config = dict(
    kernel_size=3,
    init='xavier_uniform',
    eps=1e-10,
)
Rows from block 3 of a small image classifier, named by matrix and row number. Each number is 128 + 32 x the weight over its row's rms, rounded and kept within 0 to 255. All counts start at 0. After the name is the row's rms in percent of the matrix's.
After each channel's rows are labels from the 100 images, of 14976, where the channel reaches its highest value: "responds to" is what is common among them; "place" is the part of the image that holds the peak. Only what is clearly more common there than usual is listed. The data: coloured fractals of 300 iterated function systems on busy backdrops. In brackets: how many of the 100.
# conv: 3x3 conv (model.blocks.3.conv.weight, 192x192x3x3, each kernel summed), inputs 0-191

conv.84 071 [ 98  91  87 141 136 144 131 151 103 196  98 150 116 120 124 136 203 125 143 156 169 138 100 146 130 168 127 187 180 121  73 184 163 111 124  99 132  68 102  70 179 190  83 148 176 114 164 147 162 168 128 143 135 143 140  80 124 145 152 168 170  60 104 125  98 176  97 170  88 146 156  85 136 133 164 139 137  97 175 155 126 141 186 130 135 137 124 123 122 132 161 186 179 175 115 110 155 152 153 126 153 149 152 176 148 115 132 166 104  84 143 102  91 101 113 158 135 129 205 165 107 140 188 153 171 149 150 106 142 128 141 160 127  81 138  79 176 158 137 182 156 156 177 153  83 127 119 123 202 143 126  84 148 191 159 147 133 169 171 171 156 126 121 174 167 169 132 135 130 139 158 163 122 106  94  83 131 177 180 121 159  86 139 128 143 146 130 155 148  88 165 155]
responds to: purple (50)
place: middle left (35)

conv.171 093 [153 125 150 105  93 131 151 146  79 194 133 121 105  93 114 139 125 149 125 176  90  91 122  94 120 108 134 115 137 161  65 115 101 130  89 106 118 144 176  77 114 115  97  86  92 146 178 129 114 148 110 139  84 116  62 110 110 123 172 116 151  60  95 103  72 110 128 102 115 102  74 169 101 136  97 160  24 107 149 132 100 118  88  97 159 104 128 146 117 131 111 109  87 178 103  76 154 152 139 142  87 144 116 110  42 133 131 106  65 134 111 124 116  67 107 127 112 106 128 169 108  99  46 116 163 122 139 155  11 137 131  64 138  98 156  74 116 115 145 111 104 128 109 132  81 114  57  53 121 121  87 115 134 114 138  91 146  98 171 119 140 134 152 107 111 125 104  75 132 151 142 134  85 106 143 126 120  86 171 131  82  67 125 123  68 145  99 153 152 130 129 139]
responds to: grey (85)
place: centre (39)

conv.83 107 [135 145 126 128  82 112 107 140 116 163 129 120 148 137 131 107 133 123 129 117 154 158 150 116 125 111  99 111 148  99 131 115 123 153 115 102  77  97 128  72  92  43  61 132 177 135 105  70 116 158 142 103 103 122 149 110 147 149 135 102 138 136 126  89 120 117 129  92 141 160 158 106 142 134 129 120 177 151  68 107  95  97  88  26 129 119  79 146  56  83 120 125 143  18  87  98 116 131  95 135 154 133  88 108 157 130 118 126 135  45 121 152 128 133  90 134 113  88   0 172 125 114 141 118 121 124 146 153 158 119 133  99  79 156 154 166  82 137  56 138 170 135 101 151 181 107 117 114  95 100 119 138 147 160   4 147 155 109  96  95 133 119 161 116  90 117 134  78  64 112 154 128 108 147 170 143 127 157 116 168 154 172 123 109 128 109 120  94 147 114 135 131]
responds to: white (45)
place: centre (33)

conv.46 156 [143 154 138 144 139 171 151 144 174 158 152 161 140 187 173 156 142 133 161 176 178 110 148 176 195 179 146 169 155 135 138 166 190 136 152 161 139 115 133 112 170 162 153 168 162 136 139 179 164 154 129 160 164 143 122 114 165 154 168 154 186 149 156 149 139 128 125 170 121 168 143 128 156 152 177 147 147 136 149 182 160 142 149 158 172 167 148 168 174 145 151 170 163 176 173 145 140 162 154 138 165 133 153 157 130 174 161 170 143 118 166 139 163 154 145 136 179 152 196 150 151 172 133 159 158 180 160 171 161 145 127 149 154 146 141 147 151 179 176 175 171 154 155 154 119 166 165 161 165 159 127 155 170 150 148 180 158 165 147 131 125 133 157 149 158 153 184 148 169 167 119 159 149 144 135  82 165 163 162 188 140 138 182 176 161 146 165 171 164 185 170 167]
responds to: purple (27)
place: centre (37)

conv.110 076 [142  60  83 150 135 128 145 153 128 130  39  99  63 101 115 135 114 124  79 133 135 154  44 133 113 167 169 133 110 124 113 150 169  50  92 147 134  64 115 108  90 107 181 173 175 124 147 138 151 134  69 150 155 162 124  76  77 158 125 159 135 138 137 156 127 105  88 182 157 127 172 132 122 113  79 131 132 123 140 153  18 130 123  78 135 149 118 133 111 133 157  98 147 151  95 122 142 145  71 146 106 116 115 105 124 136 119 158 147 126  89 110 140  35 146 111 169 110 155 107  83  95  64 135  92 147 135 161 105 135 176  85 116  66 160  95 112  96 148 157  99  69 142 133 146 137  88 105 126 119 105 147 135 132 117 129 128 118 177  82  94 127  87 111 144  77 109  75  83  74 141 152 184 109 107 106 122 137 106 123 113  49 112 125  89 107 132 134 173 121 137 179]
responds to: grey (27)
place: top right (88)

conv.126 106 [137 175 175 143 127 137 131 117 142 158 137 165 100 115 152 134 126 152 156 162 132 141  84 158 161  93 144 160 157 145 135 146 116 137 142 154 168 145 153 109 127 158 144 191 106 146 157  70 130 124 143 152 135   0 119 149 110  87 155 144 156 181  56 133 106 145 148  78 158 155 117 172 118 175 176 162  88 114 120 141 160 127 118 133 151 120 102 182 151 137 182 127 162 180 114 145 165 114  92 132  99 180 172 125  67 145 190  84 121  76 164 148 167 161  76 102  94 147 116 126 133 147 126 117 131 106  61 168 121 131 141 133 168 131 172 106 125 167  90 145 145 153 160 185 172 133 116 137 149 174 107 142 131  81  90  94 107 158 135 132 181 155 107 133 148 135 154 113 112 105 144 135 124 132 118 105 175 158 142 183 153 118 178 115 186  81 152 152 151 104 151 148]
responds to: pink (45)
place: centre (43)

conv.94 082 [114  71  78 129  73 114 124 185 112 161 107 118 133 125 129  56  88 151 106 112 130  98  98 116 126 151 159 158  58 138  45 163 136 155  67 104 145 100 169  81 135 196  95 155 191 119 157 110 137 121 101 140 152 144  95 134  67 129 141 188 118 142 151 120 107 111 178 162  94 122 103 156 135 141 131 119 119 101 174 168 101  95 187 135 154 126 136 110 153 142 140 137 156 193  82 142 105 156 106  65 158 139 166 130 131 162 116 111 184  73 127  57 125 126  91 116 165 138 166 158 116 135  99 146 145 142 153 158 155 125 140 160 112 117 166 124 134 142 126 156 119 146 140 126  93 116  64 103 102  76 134  63 130 148 110 104 158 117 172 154  90 104  85 144 176 142 166 127 100  54 142 171 142 216 102 129 106  81 174 155 136  66 110 101  98 119 140 114 122  56 162 129]
responds to: blue (56)
place: middle left (51); top left (38)

conv.88 091 [113 110  80 137  87  98 102 184  78  88  93 112  75 128 187 143 136 116 112 106 142  74 146 118 108 161 107 180  86 149 151  75  87 133  86 124 133 105 153 127  94 129 157  89 122 139 148 113 132 132 148 128 131  58 133  79 118 106 151  92  37 115 133 157 125 149 146 160  95  89 160 120 119 144 109  11 118 112 159 121 106 114 163  81 114 139 114  96 111 141 130 123   0 103 135 111 132 117 142 107 135 130 140 112  83 119 133 150 143 158 113  67 136 142 116 147 134 156 136  92 139 137 126 132 144 127  66 131 139 114  97  30 118 150  92 125 132 119  89 124 110  98 137 109 124  98 119 125  81  99 133 118 114  68 159 112 133 125 114 160 115  84  91  92 144 150 128 149 162  62 140 139 110  70 139  99 116 126 121  97 101 128 127 152 140  85 121 134 136 108  81  84]
responds to: purple (73)
place: middle left (40); top left (37)

conv.32 098 [180 144 136  90 101 127 131 122  73 178 106 120 162  83 130 110 134 187 125 132  97 141 165 129  97 113 134 126 120  88  78 142  84 140  67 105 136 104 135  69 110 151  81 119 119 118 117  91 111 149 104 123 108 135 116 173 149 118 126 107  45 109 112 117 108 141 190 116 181 118  60 119 178 181 137 177  90 114 127 162 145 110 156  71 139 130 154 136 148 145  86  73 129 134 109 109 145 120 111 117  84 165 178 152  69 124 121 153 127  92 145  92 132  77  89 108 119 154 162 125 142 157  48 128 162  92 157 118 101  97 125 139 118  75 175 109 153 119  73 156 108 170  82 131 138 115  58 122  70 134 150 131 113  63  50  36 155 108 130 188 157 158  98 115 159 143 121  43 112  86 158 159 126 153 160 147 133  98 119 134 131  64 113 107 111 120 169 106 118 102 158 124]
responds to: pink (78)
place: centre (46)

conv.99 070 [159 124 114 117 187 110 136 131 108 103  94 118  90  72  99 102 115 129 115 140 104 110 127 109 134 132 111 138 106 137 135 137  70 102 144 137 141 156 114 104  47 102  69 116 148  91 134 144  66 114 120 121 118 158  43  96 129 150 135 115 133 121  98 113  59 114  89 123 153 130 138 133 103 102 107 102  87 105 105  77  91 131  47 111  85  76 111  85 131 122 122  93  86 159  94  61 110 128 123 124 101 105 117  81 110 112 105 118  92 114 118 130 106  72  92 140 130  76 182 102  96  97 105  77 113 161 110 146  76 125 156 126 137 109 113 119 126 126 149  73  71  97  85  99 160  70 146 128 130 102  82  99  84   4 205 148 104  90 143 156  85  97 165 141 165  96 117 109 111 128  91 119  94  83 113 131  68 121  83  83 103  86 111 143 121 106 128  87 114 124  52 110]
responds to: sparse (73); blue (53); teal (44)
place: top left (31)

conv.104 085 [124 145  82 137 164 122 118  90 166 161 117 109 159 168 155 122 187 145 115 154 142  73 163 106 137 190 166 138 125  96 135 181 174 131 134 116 118 117  89  20 201 150 134 150 159 132 138 141 157 188 158 122 168  93 136  68 143 171 206 138 145 144 104 181  70 142 123 204 135 132 114 108 196 108 155 147 102 119 144 144 102 115 107 104 140 190 115 131 161 170 123 163 184 159 158 120  60 197 141 169 152 134 113 137 113 154 124 116 167 141 210  97 124 111 143 128 166 131 202 163 131 120 121 139 166 161 179  95 139 165 160 135 146 104 119 145 154 126 155 129 124 152 126 155 152 114 179 168 127 122 124 121 171 136 145 180 151 145 158 114 127  84 136 103 148 132 137 145  89 111 112 110 147 116 148  84 127 159 193 165  95  91 119 151 105 163 126 200 170 170 155 145]
responds to: grey (35)
place: top centre (51)

conv.30 065 [136 112 139 113  96 183 100 162 143 125 173  88 114 113 144 148 139 111  99 100  81 154 104 124 164 144 137 203 156 118 177 122 108 151 121 133 104 112 113 152 132 203 129 106 103 171 179  82 151 119  97 133 121 158 102 169 105 112 113 136 185  98 119 113 150 117 174 124  69 155  98 211  43 149  83  87 107 144 116 126  95 124  74 177 140 108 127 119 103 137 155 119 178 197 114 103 135 125 110 135 122 123 140 111  93 176  96  32 112 148 121  92 129  94 167 129 112 114 157  72 139 156 124 156 134 123 115 132 150 143  91  96 132 185 151  64 135 134 134 148 115 110 109 108 136 145 136 107 159 136  53 135 113 102 132  86  95 122   6 160 122 136 123 129 186 154 145  71 134  78 114 130 109  42 130 156  68 136 111 131 125 170 142 115  97 142  72 108 100 115 175 110]
responds to: yellow (53)
place: top left (30)

conv.92 131 [137 148 140 138  93 115 154 141 132 153 160 147 152 149  88 124 139 101 126 151  86 142 127 122 123 143 137 124 117 151  52 108 125 138 157 126 146 119 166 133  99 138  94 123  93 148 150 126 126 130 150 135 130 127 127 160 132 135 126  59   0 137 147 146  77 145 128 115 157 146  66 115  83 127 120 210  56 121 130 138 149 135 133  42 116 130  91 132 138 138 137 108 115 122 137 145 145 139 125 155 190 138 125 145 106 156 135 133  79  65 115 152 134 184 137 145 131 144 154 138 122 111  62 156 127 134  61 127 132 127 117 191 128 148 139 168 117 112 133 116 133 100 143 131 153 109 144 118   0 136 121 183 141 163  55 106 104 148 138  90 149 133 137 113 143 161 143 158 147 151 116 157 130  91 114 113 136 125  88 129 137 115 128 133 119  65 111 141 115 146 134 134]
responds to: pink (99)
place: centre (34)

conv.149 074 [192 157  78 172 152 116  79 153 129 104 112  92  69 104 111 102 164 131 135  86  84  85  76  88 152 218 126 160 133  83 127 155 130 137 108 159 138 138 128  82 111 157  76 133  89 197 175  78 155 178 129 172 117 134  97 110  62 130 134 112  92 152  78 126  90 130  90 128  65 156 105 102 140 139 154  70 115  89 131 149 140 134 142  75 145 162  69 141 142 121 152  90 158 119 123  49 102 110 170 116 118 127 157 127  92 106 120 135 125 115 170 142 121 139 104 110 168 118 188  50 110 123  62 151  83 171 100 138  78 146  84 163 109 193  84 205 149 127 111 140 108 141  88 116 113 104 180 131 113  90  70 115 152 149 119 105 107 137 112 142 129 112 171 145 186 121 130 108 158  59 157 123 100 136 115 152  99 136 146 148 106 133 138 112 115 122 122 140 124 135 114  62]
responds to: pink (50); yellow (28)
place: top centre (57); top left (27)

conv.166 080 [120 128 137 122 172 115 114 114 125 138  43 161 112  72 140 169 133 158 101 104 119 159  93 117 119 133 100 205 123 118 209  77 107 169  77 127 136 106 161  58  88 143 114  96 124 138 173 108 153 109 117 140 127 158 113 171  47 141 124 137 137 126  72 147  77 150 151 162  96 123 186 207 141 141 127 123 151  82 133 109 138 124 140  53 121 143  93 107 128  78 136 110 117 145 104 117 105 101  96 123  95 174 194 135 114 107 146 176 110 170 114 132 109 165  62 134 119 152 158 132 130 104 137 142 124 115 150 127  64 176 127  79 139 144 159 105 165 100  84  99 112 162 119 146 134 161  83 132 122 128 115  89 122 107 130 151  48 142 137 114 147 145 106 129 191 160 125 115 136  30 161 119  89  64 155  74 155 106 139 108 114 107 114 121 177 186 129 125 106  88 191  86]
responds to: purple (27); blue (25)
place: middle left (30); top left (28)

conv.41 074 [121  83  94 110  91 104 150 127 111  85 142 116 140 137  85 126 109  93 124  94  59 142  85 104 121 106 119 155 112 107  87  49  99 180 128  66 106 132 146  67 114  95  87 123  96  88 127 138  90  73 130 100 136 187  53 128 101 147 106 152 170 140 167 126  80 147  69 155  49 102  62  95 100 156  93 122 113  80 145  86  98 124  90  67  98  79 104 106 118  68 107 103 120 150 154  81 108 148  92 111  89 102 131 108 119 138 100 115 144 134  70 144 111 123 126 109 109 111 113 147 162 132  92 181  94 127  98 147 154 145 118 161 143 123 160 148 109  68 138 135 127 130 104 154 144 137 104  85 160 140 123 101 129 130   1 139 132  96 107  79  86 121 162 129 106 142  98 101  94 115 159 132 142  98 125  82  83  83 137  93 155 186 125 114 106 132  58 150 161 166 152 117]
responds to: sparse (65); yellow (40)
place: bottom right (35)

conv.98 088 [110 138 144 145 129 117 162  65 139 135 101 141 145  42  96 155  92 147 127 151  83 155  99 168 124  71 110  60 122  87 177 136  58  70 161 154 130 112 107 120 123 171 108 141 121 120 129  97  67  65  57 141  62 178 132 133 119 146  77 121 129 125  50 115 123 113 144 108 127 147 101 121 104  53 113 135 102 112  59  94 158 116  54 120 128  98 112 131 134 133 115 113 143 177 129 134 143 147 146 120 119 123  79 112 112  50  99 138 133 137 133 103 158  58 109  91  57 119 201 120 131 144 121  54 152  94 131 136 125 122 117 149 149 134  80  64  86 139 139  90 132 131  94 106 127 143 124 135 100 178 127  98  87 148 166 118  84 118 100 119  94 137 161 138 111 129 135  59 163 100  93 133 144  66 141  71 131 139  91 116  98  88 104 149 108 100 157  91 137 137 139 176]
responds to: grey (62)
place: bottom centre (32)

conv.79 094 [129 186 117 160 129 125 152 151 184 170 115 156 156 156 158 156 130  95 139 139 133 116 198 148 167 175 159 175 162 164 167 150 203 135 144 187 162  81 139 132 184 172 135 175 142 111 145 157 129 149 141 175 171 125 121  91 134 138 143 142 190 108 119 151 137  76  90 168 125 142 141 169 190 115 134 119 133 170 128 117 163 168 112 169 142 163 128 165 194 146 146 116 150 169 174  96 126 153 182 175 110 133 132 138  92 187 174 125 167 185 144 108 174 150 148 169 172 114 176 138 134 140 190 140 122 183 150 154 150 153 133 104 135  81 128 139 179 113 170 117 187 159  65 137 127 181 176 170 147 132 121 161 147 120 156 190 115 146  47  72 126 130 149 141 131 102 152 110 152 161 115 157 144 158 129 141  91 176 164 141 106 167 140 159 157 151 145 175 126 164 149 166]
responds to: yellow (34); white (28); dense (27)
place: middle right (43); bottom right (28)

conv.81 125 [128 157 141 130 131 180 143 155 167 168 119 184 147 189 165 142 141 122 159 155 183 105 148 169 174 178 139 162 146 143 156 170 189 138 158 143 143  99 151  94 128 169 131 160 150 121 142 181 171 172 143 170 156 147 114 138 156 145 170 150 195 138 155 145 107 121 112 157 115 167 170 123 172 151 178 147 127 146 160 177 153 144 149 132 141 178 149 157 135 144 142 168 150 167 150 139 130 145 163 155 190 151 141 159 121 159 150 161 131 137 170 131 153 149 139 135 171 171 183 160 138 182 133 157 145 176 156 178 148 151 129 158 150 164 125 139 149 192 174 173 169 162 156 157 123 173 169 192 172 157 116 148 176 130 129 196 147 158 128  91 139 133 159 164 163 162 186 159 132 165 153 158 143 125 122  66 169 170 143 182 146 152 165 170 170 141 192 179 145 184 149 167]
responds to: purple (39); black (38)
place: centre (38)

conv.51 084 [138  76 133 112 102  92 172 162 105  71  74 161 182 148 163 179 137  64  87 111 136 131 131 175 150 177 133 176  70  95 155 168 131 121 104 123 167  83 131 160  44 188 190 120 116 122 159 154 157 136 110 146  97 114 143 141 106 122 148 162 191 159 177 158 189 113 188 170 112 114 145 137  95 145 115 108 122 163 136 147 136 166 173 137 163 147 167 131 157 149 139 138 159 169 129 158 145 114 133 135  95 101 160 185 144 144 168 148 154 108 124  97 188 103  83 109 195 144 180  60 147 141  77 145 129 141  89 149 138 117 118 140 130 117 142 135 165 150 132 138  65 102 179 104 128 134  56 168 197 115 131 158 166  89 165 160 133 145 161 124 145 149 112 125 150 146 173 166 121 153 119 171 168 186 112 167 115 123  96 124  93 116  77  93 160 145 164  80 127 134 114 160]
responds to: yellow (30); green (25)
place: top left (35); middle left (32)

conv.77 079 [136  90 155 160 128 156 147 141 126 129 101 150  75 119 153 149 115 148 160 139 145 131  64 128 178 188 164 152 161 169 136 189 140 104 160  99 159 160 119 128 153 168 158 129 110 151 154 139 191 165 175 122 123 129 120 116  87 154 150 142 175 129 124 157  48 157 151 187 147 208 137  89 128 170 133 127  69 118 153 136 133 133 138 110 140 144 164 174 118 172 140 144 182 148 150 153 129 171 151 153 121 164 185 138 133 109 150 145 149 182 190 115 127 126 153 128 180 186 206 158 191 160 155 132 146 163 147 153 123 155 174 127 148 142 180 168 134 161 156 132 134 153 151 138  79 149 170 174 203 143 103  90 158 197  69 185 177 152 148 165 178 112 137 146 165 166 128 156 133  87 159 150 162 167 118  99 151 126 135 159 118 148 159 159 143 179 134 126 129 158 185 159]
responds to: purple (67)
place: top centre (48)

conv.128 095 [121 110 124 132 167 129 130  88 126 112 118 152  78 132 117 140 113 133 106 106 120 118 129 103 112  89 129 142 109 108 146 105 113 140 149  95 121 158  99 138 141 123 144 144 132 103 126 121  75 100 117 112 106   0 134 139 114  72 107  93 170 126 135  93  99 122  90 101 122 110 123 192 115 124  73 119 125 108 134  89 112 118  92 125 106  87 124 119 117  83 126  99 100 145 106 140 119  94  55  70 146  87 140 114 116 129 121 113  98 160  76 136  90 131 148 112  81 110  41 135 146  87 107 132  95  59 123 117 146 131 130 107 151 117 130 162  99 101 126 108 131 131 119 150 170 153 151 127 119 127 124  97  81  43 163 128  57  91 134 112 121  86 112 121 129 116  93 111 123 119 142 139 118  65 151 107 128  98  91  83 106  79 134  97 129 111 111 119 133  93 107 128]
responds to: black (92)
place: middle right (31)

conv.134 086 [103 139 100 165 116 108 131  63 151  98 147 128 174  76 108  88 179 147 136 117 161  78 120  94  97 112  80 105 105 117  79 122  79 146 144 131  81 126 147  98 131 130 109 102  93 102  88 123  84  91  99  75 132  46 103  95 155 113  75 122 111 105  41 165 135 152 148 125 175 119  74 140 151 104 129 164  89 137 112 126 162 213 138  93 105  95 161  83 134  92 148 157 126 123 117 117 111 124 150 150  73 111 166 122 172  96 106 110 146 120 168 163  70 116 142 134 117 159 184 112 127  83 114  93 154 173 152 109 102  99 183 167 121 139 120  98 192 121 152 125 113 177  40 103 115  51 138 111 133 146 157  96  96 162  78 138 108  97 119 123  35 105 166 162 145 138 117 165 145 153 107  79 139 116  95  92 117 107  99 109 132 181  98 131 100 112 144 118 116 158 139  73]
responds to: grey (45); dense (28)
place: middle right (31)

conv.119 078 [124  99 107 184 136 161 143 127 181 171 161  81 146 142 124 150 119 127 144 170 109 138 149 164 148 154 131 145 167 109 112 170 154 117 144 157 137 106 130 103 155 141 111 140 167 156 179 160 189 161  88 141 165 176 128 100 101 143 204 150 145 160 138 170 130 167 125 181 130  90 113 155 141 140 189 125  90 108 173 191 145 126 131 163 140 175 159 128 166 130 146 139 183 203 175 143 107 166 168 123  99  97 155 134  93 105 170 190 147  75 148 114 133  84 124 122 152 120 206 154 181 127 118 138 165 205 116 147 167 166 116 122 105 100 118 133 180 132 174 150 106 140 172 134 114 167  93 159 169 156 192 133 169 219 122 159 191 134 156 127 129 152 150 132 178 132 144 103 164 128 166 100 165 181  84 120 100 155 130 187 185 115 187 156 132 141 122 146 147 152 112 135]
responds to: black (38); white (33)
place: centre (28)

conv.108 075 [120 106 138 130 111  78 152 116 146 142 124 105 132  71 117 130  76 119 138 116  91 132 119 151 167  92 109 127 115 127 122 161 101 122 170 131 156 136 105  80 139 103  88 108 136 147  92 109 153  63 123 121  74 149 117  76 143 110 111 176 128 104  98  74 102 125 121  98  70  95  73 152 149  39 163 102  92 150 126 124 129 170  54  88 132  88  88 125 146 102 113 158 123 153 118 116 104 126 164 142 113  86  84  96 116  86 151  80 138 106 110 157 151  82 113 122 116  98 171 102 106 133 137  58 127 132 102 149 103 146 166 154 129 108  53  92 133 163 150 115 127  48  97  67 106 121 136 128 146 166 121 105 105  52 127 129 101  73 107  59  72 114 189 176  79 141 185  68  96 125 110  56 116  73 151 114  68 137 109 167 144  78  87 108 143 126 145 103 145 153  86 139]
responds to: blue (26)
place: top right (35); top centre (32)

conv.124 095 [135 140  98 114 124 119 103 159 143  72 109 117 129 142 109 133 141 124 133  65 140 153 109 110  99  78 136  98 107 117 155 131 142 112 137 122 117 168 122 146 119  92 131 151 137 108 123  91 100 115 135 154 152 193 102 112 132 138  87 129  28 134 136 135 140 139  87 121 136 163 141  37  96 140 110 215 155 141 137 111 114  81  98 134 119 116 128 125 122 126 125 128  80 112 134 130 123 121 110 122 125 149  74 119 144 122 111 151 116 175 113 159 117 167 141  65 131 113  48 109 104 144 163 119 121  70 117 125 132 131 133 108 113 126 120 144 103 137  96 103 128  89 134 108  21 123 131 140 153  85 120 144 143   0 117 108 126 127 111 126 139 149 106 115  77 106 107 138 137 117  97 126 102  98 115 107 122 130 114  93 113 134 120 105 106 150 132 119  92  93  99 128]
responds to: sparse (73); purple (54); black (25)
place: bottom centre (32)

conv.73 103 [ 83  94 183 175  85 164 157 145  89 154  87 115 157  91 121 168 121 125 140 146 132 154 178 192 134 138 102 103 152 152 193 158  74 123 121  86  91  83 105 106  25 116  41  92 105  65 159 107 146  75 134  97 108 110 165 114 109 139  95 155 108  66  74 101 108 137 156 112 113  83 194 119 148  86 153 119 121 146  73 145 153 132 166  48 110  91 138 162 153 112 124 186  62 113  94  79 129 119 148 163 111 146 118 155 136  96 153 172 132 142 110 128 125 149  65 165 135 144 133 163 166 119 159 120 191 143 120 112 166 120 102 144 124  87 120 107 111 141  83 156 120 113 110 150 122 173 111 155 103 140 137 124 172 188 125 128 141 150 103 100 123 138 136 164 134 122 154 125 109 118 148 106 189 183 150 179 140 161  83 131 181 189 155  90 122 171 132 109 140 118 147 111]
responds to: white (99)
place: bottom centre (35)

conv.158 098 [139 190 138 152 142 160 134 112 147 184 166 140 145 148 136 141 127 122 143 154  25  75 156 138 166 136 140 123 142 106  33 139 151 112 105 126 125 129 179  75 145 130 135 144 131  91 128 139 114 132 112 126 135 111  10 111 103 138 137 148 131 110 101 157  80 144 205 150 174 106  62 142 146 137  99 151  46 129 155 168 128 123 104 145 159 100 152 125 165 146 113 130 114 152 161  90  99 172 148 142  90 126 147  92  98 111 151 100 136 140 122 111 137  61 140 151 166 129 172 140 137  89  13 112 141 139 158 174  71 164 174  91 149  60 104 120 135 152 162 150  96 154  94 132  71 155 120  60 151 123 131 188 105 101 123 166 144 118 153 163 134  96 155 161  99 140 151  90 155 131 114 118 128 132 155 185 131 105 126 154 108  85 119 153 120 136 155 161 163 181 147 155]
responds to: white (90)
place: centre (51)

conv.182 120 [140 123 134 127 105 126 116   0 134 164 140 138  98 128 163 133 115 116 117 114 134 142 135 131 114 105 126 132 108 134 153 102 104 139 122 117 123 143 119 163 140 126 123 128 142 118 121 129 113 110 135 121 124 129 147 125 140 131 115 136 145 139 145 113 135  82 139 117 140  64 135 128 109 139 102 111 146 133 127 132 131 114 107 128 136 100 132 127 127 125 123 119 165  86 136 136 142 130 113 135 128   0 110 119 139 134 118 119 145 141  97 108 140 131 139 133  99 135  32 126 141   0 149 125  88  78 128 117 118 131 126  80 134 127 138 124 119 106 119 124 137 123 131 118 131 129 117 133 140 154 134 120 115 169 139 119 104 122 121 139 138   0 130 114 105 128 108 114 131 132 124 118 112 136 139 132 137 136 134 115 118 115 114 131 112 140 112 128 119 103 132 133]
responds to: yellow (54); green (40)
place: bottom centre (28)

conv.160 081 [ 97 114 149 127 154 113 154 158 140  65  95 117 172 141 171 160 123 119 132 151 148 164 137 141 157 145 178 195 173 161 119 169 152 168 147 126 185 108 152 173  59 161 124 178 135 157 146 154 189 133 132 136 126 149  87 162 125 158 150 177 227 120 158 166 157 154 157 199 122 135 120 145  90 101 136 165 142 176 132 148  95 192 180 149 130 121 143 140 161 154 142 185 161 219 131 163 169 193 150 159 129 109 122 144 142 152 136 125 134 115 171 184 178 164 111 147 171 116 163 110 171 183 119 157 162 147 165 134 135 136 166 136 171 156 139  76 151 159 166 155 105 126 122 119 171 125  86 122 187 118 116 109 148 130 134 178 157 120 179 139 129 153 173 150 188 172 143 130 114 139 117 140 160 131 163 148 101 111 164 166 155 180 126 161 158 155 112 139 195 117 160 159]
responds to: grey (66); dense (27)
place: bottom centre (31)

conv.185 081 [ 90 123  86 151 138 168 151  62 154  94  80 107  81 113 123 123 143 122 142 161 106 106 154  85 173 147 156 160 125 150 140 155 115  84 107 131  80 112 180 171  96 136  94 126  73 118 155 134 146 138 109 151 115 168  59 147  87 130 112 151 112 128 110 146  81 157 157 161 141 137  91  94 149 104 141  98  75 112 125 113 143 145  97 158 135 123 173 170  94 154 131 187 147 201 108  64 148 134 154 184 153  95 118 109 140  96 120 112 163 189 177 149 105 132 123 106 141 122 237  88 124 120 134  81 173 178 142  91 136 184 140 213 119 129 142 153 163 164 133 151  72 150 111  96 120 105 149 150 188  70 121  66 133 159  80 168 185 153 130 103 138 123 123 123 147 146 140  99 165  71 112 112 151 142 147 190 144 139 128 142  90 129 180 183 111 156 130 175 171 167 141 133]
responds to: black (54); dense (36); brown (29)
place: top centre (37)